A small model that answers yes/no questions on an image's attributes, trained from scratch.
Data: trained on simulated grey scan slices of phantoms with and without marks, 61250 training examples, 21.1 epochs.
Rows from block 5 of the fusion encoder, named by matrix and row number. Rows with one number belong to one attention dimension. Each number is 500 + 25 x the weight over the matrix's rms, rounded and kept within 0 to 999. All counts start at 0. Numbers have three digits each.
# q: attention query, key and value (stacked) (fusion_encoder.blocks.5.attn.qkv.weight, 288x128, the q third), inputs 0-127
# k: attention query, key and value (stacked) (fusion_encoder.blocks.5.attn.qkv.weight, 288x128, the k third), inputs 0-127
q.36:509512494515466534488512544510498474492525505466475525479506533456514537492486519475507497516517506509490521484499490495491501494514505452490538504513500472524486486519499480522508499528506451529504512528534504488491520486488499546490500506515512496502551462487508495507484486493495469486483539501489458509488459488485495500505465471488463537507493480496463501479525518512496486531522
k.36:527469507454512513513520481496492528549483523494501510501509517476510512513523501467467514485515510483522502508496516503496480520498512490496473527501519502478516508509511494520500510485475513512499445480503494514501511507485495527504478502524498516515490515493504462497500489493509511517520516523526474513475475473441487500488514505506517489537512481517503509476497495476498496515516
q.37:530419496507494514464509520499488469491507500483512498479520473492484520497499492507437463506493497475490518500462495536485488493481504457489502503454499513442521508497534503461441485522530459493489474523509497513469558500496443516515562525481527535486479455503489479567490549483479490507525514447494519444474496499530517511518550471509479512447425475479495499531514509533472523524499
k.37:481540502497524484490487503520556528558494561556553513549517528514453525529514516500450457488490501520521512510468496509546526513482477524510501528488506552560525525542510531518548500506494512502517484522481480495480484521523534569519470520517499491527511499549522523537522496520446517503464531466441485536497501532506484463496489500520517504483453531492496462533491444527514525523464
q.38:468486500499468466541504522499531460472521534473476521486469514513496536465488516497477500490506499496525511510449505487496484484488481482492450510491499532531504471464515492500489529538512491485502495528532519470536516510478486480531523523500489514503470482515489577525518480448461482500508522460564471494494425514488527484457541486480519497529499477467469552480533514441498467541464
k.38:517502543488510466498511510517508485528481471499513488536501529530499507490512495512502495522544485525467506544473503518527488463504514482493506492517533504489507482497537501546513469509520472509476499463485501553491483476533447504464514512484463482529549542503502447539479532520520477501540472534527479509504526491495490494517487490513483539504437482463488531485510459493515474474483
q.39:516520537535525489508546521487509467575514511503558500561513520521552491509489507464471516512483501472492495568493490510494500562493527579553432529481464531493514483478469487469536499522530533487480485509471507452515539483474462518513524475513454468546492526505487514449458488533538509543539530496476506484504443490459402502507476509483441465521487506528505511487475501500507487509486
k.39:500509460467499497532510480506547493534458488493510488494461520503556538520454482495492487477450550486492553481494522474527496519486493531461468511525530464525519554492524518467526519540502476542558497495524477520515546452507495492544519447467512505526452472470506485448504478506468460466529498513512491505500523532483469514507505521467506559525461496493499516525503511485469498463528
q.40:490538492534472483433545484503514498524521515495544501501481521468475521489558536498515536479498488501480503480512506483495511463490471530526469494505502494529511505522487481476518489496492484489495523510500499486473533500453488468468496503544512509519428498528482493462452485503528459531510492510510470506513468534495524476466495523520532527488419459489483502485516516474520492499478
k.40:531540504477552509487495498474458475506506509450472494490496457472515494469526469490468492483507451467515484519504498502504483448480488470482542505548488516481503495535531513477528509515529477519526524502456494564521554449511506530543537523491455544514482519496494494510515494463520432480507496535518454489491500546510551500477522473511555504476514521496515503522519471503516520462489
q.41:465469518461459494471514489487467535469461511505522517483517547523477508521529526506498524494496517502496498520477507502510491485493478486520529486534483431526476505497494515528467447521473477476477474507509493509523508499508497475475497526509475533483530496500528479551487510526453506490512510523492481526526504542487516519526487533488518519514514511525461510489519510457500470490486
k.41:532497525512508503496516494516482508527504488500484528516478502518500503472467538513474518485548475500495527493502512499504454513481492492485516518487502505468496498512491516476507523440512485496461474495499499505491527531477498508490487500531482488518493488548488534441460498443501497531496507493528477473485521469486530498449486512524496526512539490520525535453518486489532513468482
q.42:507512475508480529506496505532542507480497476520496505494506509470440503482548484495513537467496490483445467454522514475485476504552524523467558477520499483495522520499500515536516473468494513495482436529489513492464420531481522508469477515455550470492545502535496469522469523555512507493440433513481574496527573524508491477496551518528507553527495502526549507548470537518515508487496
k.42:491506489522483485505475499513450525469547501488516494497518526469461461522518494519495540494572451463494506485514486481488507528543476500505545494439500492558509476500517493519492517488492473503463519507491492492510519535478506469463523501486554506532465468489472525495484497511500483524505516479540526498527489510495532515474512500525500476502554531515482479536496506524479522528495
q.43:512459489542492528463501541511485488509509502451501507496540549525506476474469491494513513527509495493473483497503521457492500495527468562492467489518533520487467468480510500472543503518522467487498516494453548504499490476512504536477500485510489489502506507508471487509475494509509529523529500554464502528515512476456480489497484507497485502538486502514484481508463495519533476482499
k.43:494512495455515486497537558495500506478477447505487524465487522507491538491509487506489458502529497510481521475494491510475479542506518505506492500460509516489507511484496514527525487494510482543511488493542499513460527462525483495518527488475488506486452509520446498508496478540509528502519474518507519495502484514437464516479522535503490500507546463461523500484500509520453481520505
q.44:499515503477493480525467486493464504490482486530519487480488500481474510524494491496500508473471509505494472513455502533470503485488516499460525493488512503498501510484520470470503493502470504504469490482473471477489517495495456470476488510458508513490486498504518470445502534488526483507489486464478479469514505511550528465507494519516520465481460498499518496500516498523482525500493
k.44:483514460517477510500487499488503507507531521491500500515491476509474493500465520504485499491484508511507488504497509479480531492499467468498491503477493491559494499499517518505511483460496483518503521525528508542545490496505476489496503510478499518507517486436514508487494497492495535488507492493472478491514466529521516504517484508474516480474492533483467492483503519469485500497481
q.45:518526515495503485500514498479463426484513540519486532403537550453488510491511469518511490490467510532530497526496538490480491493506527447481543498500451503549484491506507506503522492549494502553506547517508533493524521535441468539480461535467514532507487520484515480499451539491523501526492521526488467512451508530493515481531530479464487531464533479493506479506505518581481443538496
k.45:498484476506539532450478476498487474572489507459473490463529508453478544544518526461437539550510530491500532489536495511514469499470532491485525487524496488504493501527547512488489546490501519536513446465486519480530502526482487480508496499526478498544440516515485512486524480525465462496508526518476522487449518545479517515519490483518521483528471578459517550498464544513526519455486
q.46:557512532462519422462494496485519477530485474476474511497467474474473499495480500492504476476516500477437501492491517510496526508480502511513485476494484496491496495509509453544479457496508507462499503511483511483486431532510426505533525533476471500474467466516500485522515522495506483479543463468501510472461532501475496530482497538471457517502500469497506482544513490527470481422474
k.46:463473457467502457532503525516501509540492515479444461477510466503484488554500473507491479517519474523466535493460471483479505523528487493510499473476499489541492461496509500539477479486477425498476539511490537506509511524516517529511469471494533504529538490476483555492489536471496554486506506525482507519511501501502439499528550527486478519529470474510477484531508536520493499515478
q.47:529479487509505461533468506483510501500472494513519516500479499515494528466535532472468474513511468489488510499504525529474544486498490505523478526484498504495523530472520503516504515476499476510499515505506479538530484532505452459511502526494493491507523500482482534491492544452481487517441488482500513496487533511506508468509499485522545533473538487496499508524478466521466493510530
k.47:497485491480532497492493534505505497488512515480504479488482539507478535480519506516479502524487491484491485481489512498483532509479505463530497521471493507498503475520496518496491484497443475486505508531458520488486499500515540522482494533474533505503496522459528514515528513473476515496458471484518486498488549510488491509491534472492513503493473483520479476492516501472489504490507
q.48:496483494509455466488489492532496478497505516502535476513498510492503526518477509493514507490533493491505529473540530499497521499512477493503516490543480497502511511483491492521533505458496504514497450482509465528522481506547519516530542478509541512508538499497494515497483500478485485506479474508502496521502493454517479482483490440525534538490511483489494533493498467526503530485477
k.48:481487524507482484467505487506475503510495493455495542509511476497503520494509480496546518509499486489490543500540496516478493499484522458506502522526490481502464494495513506475482526496498465504520507486513475536497482486488511442532501504513507506516488500524441545479479493489465524496512470505511508483510488471498516502537493504481520502476469505498534525471505507475500478488504
q.49:468520508519462485510503493491496563499495517511515495490482487462514476514480501479490472471475452519456470477483509481488516519501497512525481475527525484468513521522503496459512533511516509477504425528494529489492443522485493524484508499495505518529492494537505503528497490512490480481514486511446504529503506476473483473461528549459502476481484517535502487528518537484481515499493
k.49:480496511502498468510519519501510514456495495527550516469527504520479485510461455497526485517511512480499543501469524503537522499504502556513487496456485534488498500491454476510521499492512540487477507554545490461514500465526513505459490537488488504529501493504509508502518542557500492515472503474519486497485478509479506503508461508459470514485468479501504466507495444490525497527490
q.50:527478488505515518527502494526510504532523457523437483515477510480485454474481511504487506483508531507490529493551520482507478518538476496497531495468557500532509501506492472530516485488476491510461497472508504509490513472498533519520493454491492494498504525492493527418509495525467470525515522448480500514483533487485494494507483488514536543424541478532484528544482532524476485463472
k.50:509502483514475496490485477523521512490481480486533529477529521533463513502485501521519485492466496507507506492544529523464514517486521474488475497494471524500495483488554527523500517440466519511550551508494477527540470493492492432505479514474504517491529478513483521458473504479487506496537499517495476525476548505504533510571462479507548491511472504494519542480464545523503504493526
q.51:490505512543510552476511522559483483462527503504509493514454499543500469496480497506493491490492480472483468487491511472488492517529494491506471485458561545511470558504522517494527533512465493540516481480498518481509553515430516506519493495471502500488475514508460552458502509552516549504477529454524528513500477519500532476480478528448486546521488466487483479501484532510445490513534
k.51:499487467485525515500468481447511482478511515535551500512533504510444506509503531522539495467474464525479515524500503509488503455428509503501501546479502545515491480512463529539501492520471524469562527496498499502534425513502475532506524527490510477448485538503466497512511501502511489485530534476483455581472492507533438494528481524512510539507532456441489496486477510471458504508517
q.52:506510470497475496472532517517488563491507530565457527488503463496471497508491496485468524497504512488500496486497524527469448523511512524496488473499533516484495509479516480498491527495480472503460531469543506516451530474474522510508517509475475480506504474481510499477510490526496525495492490495493502472548487488460502498471468544528468534536483478555537515488508516491500494464473
k.52:496521500527530453491489487464475533478454486494486475450474484514478516506496481469527523491527502503553481506540466527495488475486529494495482519437525496499520510500478537450476493467503507473513468513559471496533446502541520497451477492512493508476542517459515478461567531535463512488450510485442487534479512512462565499501499491528485496490578497471527468508519437505517500531492
q.53:526490510483518519490537504524527567547507471503467496523474479496525486490530458506518479505469507535503474505502491494504498499485495497505486502499530504473509502465482461508519505493523509472470483472530499495450522447505531510526511523472533521447541492498498490472497467487468509483501508510489505511497491468480484488484471519523515475518512495487526507513472499504486455492507
k.53:489497517495534519543479501495543493496526507466511485518494464511468492491484493522536511481486523491526492513503501493482482510510500498506530475499503489464501546474500471510498467497496493454536477537544474488485483515545490473490472534502488481497530509484494533499495502507506517520487518511464517477496537517520497490534486485554538484483514501508541495506475492539516497498499
q.54:559508499503490517453496470484522495482504537503501501511488491493486491487518529483522508482438530496495510500499488481529460491485523493511527491518538494528513521488486484519492511445490488510484499462507516500491532500457499502487499509480499517482499468485473491483484465515511459477498531484491472475519486501497464489472471520492499513515506506507530520490516514502480477486486
k.54:529511504481533492457487507504510484527485479515476517443502510514449519532493509505501481491514527462491526510506521489501502505511508500530520494503482530473512526503481507503481484433473491474505495493467494522519488495517504493505507475531534489493515513515519477466540519498491495483544485504519522494520503509506515489524498556530462540511523514509515498514522501492491504479516
q.55:516497468511501516463529498515508477481506532530503518494470479504546496515471526527501477462459487540490454491513539483482495516512447473498500500518491517504513550498500518486507512503501489533445463465508500493457514492479501502528484492456498506475578476512463471460507470500510469502546482501499535514470544511493454515453496537482546508485508500496479505508488515503506480445508
k.55:532508508519522506500513526496459499485459510509522552520490486529478514516508500532521489490474514506488467492501533483482502479468571493469490476463458505477480533515502473510490510500456501497514490479511521517471486511543527514518470529491520514479525526478489511497496554498505516498549476502497517487504517489484513487502502516501482500503501508469519487512461540518474508492553
q.56:486473503479442487484514538479540532511511483536447464498499490514539497444499482489492494502491572487493532562485520526497507441511518509486466525483526517463502512469470464515530532526509525455516520490474529524532513500480478514504542479503507486519498528501478540507537480500500541514541469477472500524531540466523548423518536516525489509492474440468520479510475488485496484493527
k.56:462481422507496505427488542467497523474501485467527425527454484493488518502544501488446510472441502508529459533438457516508490500560468538474468487444425431507494491483553529441518499505469508460479509515524502479440469551575520489428499457477535448515558496467491526429476517501465504504491499509458525496509545485507479490441432425459484462493460516526522469458493453514500452560472
q.57:498485538500519493473502461461511537478520535460508484541488499487492504469540508482537489513507487501499496534483468525547517516474511480508519503562455482460494467526491527483511479476511488475467478522491505495465463484508487514504493527446509520503553474511521452499487492465500442450518491534521491505501491541504527491499526487534505455506500539504501503546540493503499497509503
k.57:505475499483530508498500522495512478520485458478465484466495547504536472515478535488526481504473499461507524470499508496514487531530534453493523475546552530467481504461505469498524461473489475493470483509512468453494513481453513489497537469477461508473497467501516430492469485499518507517459468487494545438496500480483486454478525489486518481486490479506487445493515517509470535467502
q.58:457481467527462511565494511510472477538485440474482501499501506473493450466521503483487483522516495494520540512474520514464485462484484519496493473519464485544514484512477499528495480480497517480540501491483470497520516511540531501507516462503428502484492526501501473557494505487487533509482463506483515494464508470529497519540517477505484523489465482508499454491492463538529503530494
k.58:441527507513464486582538503517503502515492498486509450524496529494512504469480474518480510535493508552508481496510503477496498509485457530538473481448511430523535528509547510488488453532496500515499506527486521488512488481517495463500511526507493524509517460497497489526496507486469527530458487492463456492475513492469489475464523487494566469526493522598493516518539499510515468547470
q.59:522513525475508562459504505516523482463503511527508498494490502548504500525487544497477526493516467519539461514512463470539469501454449451535508505480497485585484505521570509442482509511491480512508521464531523467525556456436487431475445574494519485447532508486443515476492478515485470551499520442511472472448476524477482566498458513471490523501525544479517538504511599489502481505469
k.59:544484490519517490506479487501501456539495465527509469527511470506504497542454536526515467519523488439472465470520551519534481472462518518506478481486457534480507479530492519484460496443470492469525515447419474496543505510524474545536522512522502538450530467493526478531546486497538470518573526471503484528486534508493485491479465562549473543524524453482481532524490551525476535452530
q.60:542473491533518523495524501499489496478517499540468489512511482498498495478509503497505477514497530498521496509505467503511470521531449483503495473483514510485481505489476464518514488546476521489528523391517508487445489509451535511489500501468493469472481510482507514462538511526501538496494534488491491467489508513491521523489517460479459496483514480493484491561503536493469473499474
k.60:519483494491536493453447502470493475516492454541516485517529488493437512459516531475562521467466526489527489482495493490509479457499518508512503507526463503486499494500511466532511511485509492482492497504524493499504454517476490508490428521474502519480535492504513519517466506487551513478533509467485508546492509497517479502521506497538469463460549532449472482520490506516475525490556
q.61:565486514509493493446521472508502494476512508537503514485484501552477533549472500528459564518505495478490474472548477513478505503536477506471504503494473498499501488505523534486468497483493502518476569509564517526481544484462529475497512519535482502474486486488465513472455518548499480504460467508532518470505479499523480505489447547494494520521505508480509522510505528554515501457496
k.61:556513485523510484466465467498500475559512502509476481516487494458486514500529473470511481506531500525491473512517474501495501452497508501496493508510511492530484510521525519483441527477555506524515495473459504541493503501555483490489490474527476489499512511491524513502588511513545499431541486483471478556520509472519547523509501532565479529526585513489506543506510533515479475441560
q.62:516544467489466509508475497481469486511483515524512520495517476494515478537483514505493468515468466527511541525501464496545469530504474548532517478515494460564517502532545513491473526453517486554466487485534506472489604475494494441448476542523482514484495502490468501543492502537440516572492499523520545483490483518468514520509444504548507541519531547523502573497507536548473506483439
k.62:493528500510505446538482497518490501533450485519473472499510465471493522530481488475423462526541504464506496478507491500475476481468462524505503509477465471490482549487513495477451461466512507470514535510475531502487466487576451480523490430508522515531466519517502519552558518468488517508528503479542482478549540502444540516511492517526446541512537459503507553520542559505515532446510
q.63:529475439501507479490508518502508475470512504493480520530498507492492540509506461505478508506512507522498487494515513486496521522541468465520553473475545491569496506509524472481494547478487512505498489459526510482518521513488528466523491511462452491477546487491483502473508466535475489521540461480510506493531522508508487490487496511507529519484531531476530552473495549531477500495478
k.63:528496498505505489462487474526471488523485424525503532471467453500502522524518514510493488462525495471480478482487503498517533492467493486518490498474436511509486493486508491516464544483489471454495533490485496520505498479501469495511441514553505495472508493518510491498512515495516504515530472480523531557546480500544543533515500477515497504507509511508522542494521544517477520480496
q.64:499486483488480477472511492470506491483499526454507509517520526508536477513537502494495469469502525487522498493498495521540503481495476470463469520528476501466512441482532467482498483553514500496500486513526468519491497521492515506488481521517520537488503519485465434498474496474522500458496510510507495503495502514479565471492513496483520495509512519513494467495481467513504499500488
k.64:516492502477493527472507514477455509512509495490491470510517502484529504487503486469525497557493520487477518464537480508495500480466510498472519470489470502510484506500486476498490450500493480480462502507495499486454491499454513483509519468503499503526486478489482486512439484491468472492528528507498509447512483513501482469473512518507478504501464468507484448478516517457528506494515
q.65:430516527495465512517491527506503538529460520511516509485537489464527459491542514487545456498508476457497527526462505488560496483485498457509476483521457511469505504502508512502490521500490494491541524484459520526525527499493468508491502504520471530508504542512497494566491509469476480490473489525506483524514493545494515530484493499444462453514486517463515499474510488497499507520459
k.65:481509497477481489561520477505485502509520503501488449494499471464518475490472514519464496506517531494479521483532510491478484485494413526554509504479534490507528523494497472499503504509519494513508465574492503498527523478518496558512565516545537507523462520536540453531495449505481544523513535486507483464514539551457497493486540519495507475510521531515496457513549455478516502525516
q.66:513467533499515511509486472512507514485518454480534483495497493505476557508478510492467490543522499476485521504509470499480528488508497524517472501485513482497533498495518493479521512513483489514527494563486497514515529483492516476548526508509481487470488513482513551541488499465509503543479514517514506490518508524509503480527470516540519500514514509526517524482496513482490502500501
k.66:482523498511518505497470487537511520507505533471505469501483528459512503501512491511449485498511467527503492500493479503527483529459490500519510521526533491540492501488494554503508514474498513512517493459524502500532483493482489512513502520495475481474489505490524502503528489514497487490506505485486494532517497504509504499497526488519495507506518526554502503482490488505474479480472
q.67:479509471505472545485511468521490493471440520543503515491521510521492503515485490461528514529502510530472491505515515463474483525480492530482491498505487501501485487541513519473478529494512498487524509490505515492500552507484515496470488506497482491507506501503482520513521512519516525483484513471517502539502486521507493475504490518471506530542518480483507564502517508489508471478501
k.67:531490507494479487479478517490521493496479459509491484514511481502503531489482497513483496490526472509488475489515511481508509458492504542533501513455480553512518540520502508492492505538513508476513474521468492514521506520540475487505509513485517479500489531501529481456535530539505519479483511467514492515487501482493498444520507488508490478500526464480492492513521510525478482472493
q.68:513478501520497481501499544450521548508522493509458471506476501486497478467464536509466486469518520470499515505496514558460507462520523514457488498506522445496502517447473496509514488508516502473497471491476483525515425530498519502479528438502522507489499548518561456461482504555489521477551543514466494527493517434499530461537525483512523463479445464488496441513459442521496523482463
k.68:435511499504455519479495517487484521454550509490549537503518544538494499515523492526531582511483511525544477521461498532446513531550499462497474503510481445538503463475506492487538496507495501507498538526553512494448437490483513458471459502451517498564570488514507540492436505487458503533499498537489503545507502464539480487530493460477519471489470521532516485467415460456523455555477
q.69:531527455461502512493500497469486550462509500487480493506516490497476503457473504502501484485500512509493499495517476518442491471552482524458482460510514485464517509482569484511506476493527527489480487489494478505509516520520554505469515494504497477495464454472443509527479484532539559515507507497468502506523508509489571430501514521525503468488523521516504454528467498510492499511495
k.69:485495464521475493467498509478507488466493542499492539519531530488479536530533493446462468534484496521517487504497465509507531527456521481487495517509497516562474477508483500549539486509488511461502533518528510450505504469510491500489437560532445497509550478483493497477515477479492512484477502503483518512512521516524470491496465485469463457516498493468468469524498502475501493524506
q.70:524460490480503472523513460473545549521514516489499524496490469522508509501508493506482492488522521501514483478517518513499520474516503531481492538512500507488493514496503493501497468531469510482486579477488491519484490460513529467531484460485496506541540454544519476485507533509510475499529515549492465497555528499481525489501499490479510472464532506552499480476491482477526494471508
k.70:497483480515511514477512536480463532474542475511510515515510504520499484490519485542540498508455517508529484509504492501489506508541514485491459489551536513499500479477495512498502522484495522550451501518518508491486514493458543498461495467500507481515535475484493464476467454488487527531460510555490511511531498475534514494457470483466493461477520533480479465497478494486511498532485
q.71:477526507509498456517485520501505532516520530489492452477490486509529496505523534549486463487463492476480487502531491479493507492462505494550473508472477503472508500486492527471506502500510461488482514509456485509498515482498474519494471500518524505462440486521524464494466492488490506469468541477495457540469442516440481520492469505464474486490464485507467497492505506468495473499489
k.71:516459486482528493508536503479535516522558535487480537517494489529507453495501481533532512557453524482491565462533503509485505485549459491497491520518499500500494516478454474519512497493470514484533454476494487472528509481456511496494576516502496490505485511481483536482455484490474498529556530489501454467509507526505479523482538486507494497493476454485477457490520469492498528512516
q.72:531463483459513482545480564457492490542455530487509444523459463472528480545493432538451492469530514524511509475503521490519514483504553467505524490500489524523490499486455505516515474529532475504490503484529477512482496475514526491525448494539503481503511515486501445479490510533491505554502501491478516519488515487461489532520505478524493494528485514476476531492475464522498500497479
k.72:440493548497487479523467454499557517477556463429494522505496509481517492456490482545485498497497520465526501477525522509460513505508498448500503479474506463442504486475553495501474478494445476460552479488491467500447510476536477475536512489452463506520473463521448518532477472472486511520488506501534464478522513510503504513514504490495540447513452471527492486475499532524555465474528
q.73:503473480522497503491480510507502514554462507486481486498515497512518479450526482470500486508484537503488524504516510516512529477523473499475498496474512505480453486488501485524497513500491507492533479519521518486518526460480479515528538450452481492498488540494514505507522490483484511492482503479484515529483526434546493493511514559503497520502526508504540468484447505504460434515468
k.73:449523499501454471548505527514524544502498461491571457505490487487505507485515528527474496468505514527514456497530523537465534532513528528542510505484476472532501525488506510507520478459482531511531525571528497469491460522495514503509492486498476461525552521501512521489500514505489533508511481490474477539521553530520480491492517489494548487517507516582543535555511499517517489519446
q.74:469479494508479485482481519502495577465479493465476489497482505495499477468472463463484504465469515494434480494452549524499487497547558566488454505520515463385483526474495480516525532498495520477457450529493464520481481532544499523513563450556480488506462518549520459521513513514494546484525493525440514539521499488430484478484524518488491498515416512525525461487511451517482497508525
k.74:462460529484479481539487510510542537429472481546536544478543527524486489505519457500499534472495500553489544517478510486486505537535535518508468520548513481532485526470472500493544496499528512459526501533558502469478451455521501518473487516518479479527530551517505519468470535522426501512467479488510490500516494525532487492495501453434525444489471470527518454451524457498504458554441
q.75:462490529504486499524523522490469459452500495503532515511506512519484505501525520478517508541531465481517504528483479492471543460463515498500498489499482491506505502504520500496490535495487516485543482545473518535514498490470496511486482537479487497549471506485524491471482532487508541512489494501553474495503504524505490515506498466501476504516492515506517530475499482478495495536496
k.75:514512535489496509511509511513525473508479470511451486525498475491539503485528513528478511499474479500494503475485499515525495479472486493518503529507554520485538475502511538509497480551535481489485489483496475532518563490509495542487539496509490497530461497505503455547502490532520504511479502486499473500484463527446491491485488551494488513495518481505489476500485550488524522484502
q.76:484472509530508473486513521536491510464490517448496516536510550493495510502550518479505493460493525436520509483524510523528475486505503498490498530547485471517508461517518497488502500541508435493476529514537520508520493483515447496472504562532534533528500476512504501525471504502471496525487481541502524460507452527466523498515502531500497497502519541583519536487553499505442537463480
k.76:533471532510518473475514498498491444492504504533466488463483495451532491510495489467512495525517495494513566460520484505525497482481445440495516515485514525511464521474508497485460484429502480504472532539506490478502479518477500516567518465512492554522506482490501512495494494490464484483547512487560510495565492541508497508531519507491445499533515496498491483466531497494485552475511
q.77:581485512532520538456512508501515505500495476514513475515492469508506526476526514492479507505516524521516522469515499506529517512462493464500495512487499519505496531496494512525525538524498461495496502474479538479473508459493499514520490510463498504496548481488488474470514459522561523502493525519480475497506515483511542519498511493485481497509487480500491489558465538500504459484512
k.77:494485459479481504482502467458502484479509489484514490486534534510488506484492561506510500509468480456491477459519491492464475526523479485468491488489495507491487484531491513505444460494484511499554510479524490515491475522537519523497474458483526527513533467486491461513514472462513486500469520498462499555495530496518457471498513497509527502486533501490473516512503523507490491476564
q.78:495515483510506519530512544507476487471485524485512453498480528513525497505509514499510479469528500506493486500490486496496539480475499481504529533512506507486512504486523495538476491503494461524498497527493507479510512505492452499471476493499536499522521499489517467477484537515531496481508503505495502529508520498470508502556503484482523482509497505473496527502503502518487494458513
k.78:486489498482487506489537478472482519462490465484447507516504481475528499491498525510478503503491508497475518451530526490481523507482522479498468495502490512475493499481522471572509507510482496488514461530468489491480502487484531527520566487486523497507486469539478499454479498474511493526528496515509460493485483536478491481541509521491506493514473471473507535486505563461481516483517
q.79:495555510492500505518518513482535475491465514530489496491506479506487473499527532497549475507436501488490513513467498518489506492518483463495486498495536506506478525482466516525501514537484513504542458502523531504514491505462522484502501493484488506516490491513486488524503535523540529473499494450486477536531525504503511511493540500532482488503495507486490472475492491463480491475532
k.79:512540514533451489499515533492543499466515479521502497490482531489466452490531509526503505479503487511518473501467536466512538522516495512488526501492498495501495518508523505517511485546495507516499517535469509491506489518518519509480488479486546470518491496511495498514498535516505516514476499505473489487496525504532457508482498480487502450486516531523516457535476488493503466571475
q.80:557504517548534517460514467499566504503519545522473518531497507452482480471486492479484497493510517493481492515541506519523502483517459509498462510488555490532469531505522513509486514486481468486479475454508496518473550482450538488557521482516455473519496491503502542484524433490509454538515517479494477498519514490465504520484491455491508525482515501536515505488523557477443489484514
k.80:533513511504508494466467492536507549540521490492511488439493530514428483532449478516544464465520506521506504515485506501492474508488493532487517489498520491498519511513512516516464494422458498512537503476516509515545423530504509464487484500515561465482522502474537525475526519523491520501476477517461492548489540506530540491526522461501509530493478519537494525513483468512491493526492
q.81:530503465495490515446512460489532545577512503487481511493504480500488524479524490496481489491495533531479506480540513489506498503514489529487510525506532467495501535478514506508492491504508490494485503479517537495492493489468501500525515479521483500517476495471497506488526488520466487489505474512472523505536481490477533482498491520491542467427526520537512495550488506504532488449509
k.81:488480468528510489475511545500519490485455503502502504489512506493452484509510494535489495514498484491505500520496468487473501490532500506510529525489508471517443511491495465500509462480490530476501518532511507506504482484503534479503500500487471494531495523507513539474528522518496523496474533518520500505519564481556561531548487499487497481523532514531510556524535502480517486511496
q.82:484522494514522496503502487503466481510479535511512509490499508498530478495516516470475505496484499511489481497495497472540498493469475459495480490467474533492520486507492521513510535495507496493506475506467491532463511469504486466488460528478506491512531525450491491522500471470525477515501519462489527503479538495510525506515538488492508474508513513498490522518522467484520455501472
k.82:459553504503454518546505515501507491515502506476489494498490501521524472495506505524482516535504511484501482487528514482487514483480511507499534477458507520490519477503519477517473467530492502516549485542484472493507493510482516498514544503473518527512472496527488472528486496493530475509495474507486488495451494513453525473491509495489548491510497481526466490504465530513500482519531
q.83:565444447507514562504520510539493515508475492473474490544461470454545492484522498472457468525474525487502530521494485485516499467527475479469470529516560535533464467469489492522487551499472513478517494452513526529466543475457551507518493478436432501513533511482469536498546489549449472521478479487458474509539560463506501489529466490497458503495526523494514524469503503474504448472470
k.83:455493491498498485461462531511453507529471394459523444491503507454441464448516491534514451485487487481512517483479498463456493488481499490502521477451439504450502477476472525529492500459492484507504533506493493476468444520529522466478463511483474513493478474496488508505489525526511554510508510485458475511460554476470484447522499464490510464484506531546504486527476484517558475543481
q.84:507501516521488483520488521516512490504514488508493480485504513499472496488530486489515507497512506509510524493536505533492525481479459497516522501486537492523468543473526500486495516505491518488574496458532535484524508474525527470505536481514472534472531514485514536493496483515505495526450511505499505514487492476517528504520478496515500497500525500500523492507511495512477517487491
k.84:482527469516490501474481481512536498509489495475490479473512511491481511509488510503523455514499466518512482509483498518488476493509512507520507502503484493519473527498524521487481489524513502497519520486461475508524476526513485490498482431499495517551501460517497538460491493496459498491497521512503510533508521503525493528502458504528474494477501529519524562502523477496466505508482
q.85:485442539524524527487493522471495488523477504482541506529500528508484509479519506478507487512534524509537494485489515512503505471470481497497512523529492494531434488514506508489469480514460449497527528487503519507485516477477496449514522507457504539498515531544524511498503513510514457507518511524517506474485490535541455519541474529490509505483517513505505493462491533484461484500463
k.85:519504528506523506472505491532450499527526452501482449478480478473531498496456525530521465460506500519509456453539539500498471457503479490517473480481474486498520552512482502523476506490502494478488505505488488556465491530488494497514501473495514527515501504502563477479551485525501486506535532483495542496527506524489503486510498509531481535482491482506480521537523507465455536487514
q.86:546487507543499548481526530520516571534518472487472525527507464494493529474521473513539494490471541541496496493515534528449528504558499520459496515497526518473505555481502483497535513541512490475523483520516530555482523515492493498532568515444466505489511549500494492463495509505512553503510474502457525497523534504496550466524549553478504518557499509516503480513486506502502485469546
k.86:463513490556503482495464465502474459483538506481498524482482483527460519519526489571476478490481507530521465501500470475475526498513499513443503536495512490542505506475491530526511491528490486481514514535537523485422438475508513508447461496473449470503573526509541503486491544519491484499457505507459536507473502484521515528533484525481528484483536479522513487520493502486465469526492
q.87:532490499487544520462502478495483500463505521484521541504506499518513529539474488495484524546477465535467446477526454468458501532507525499486515480502561489561515503520542509477465512478497537548466514467554499476458512492436539440515530512505489522485480477498475558472496525568469506558501502501518510457457457527494490546499487535495475559486502536541507504529504561504501480524537
k.87:492507495491507516497468474526483491517500509515532496495497487489486542537483527499525454457502463517486522504488526489494495439428511513483485513520504529505492531518525455537488496477489516481478518438447483538568440542562441520473517507535504474473487526494513515520545509518550456471490480480484486536504496487537539523520446567542436510505522483452496516488481509503484506494514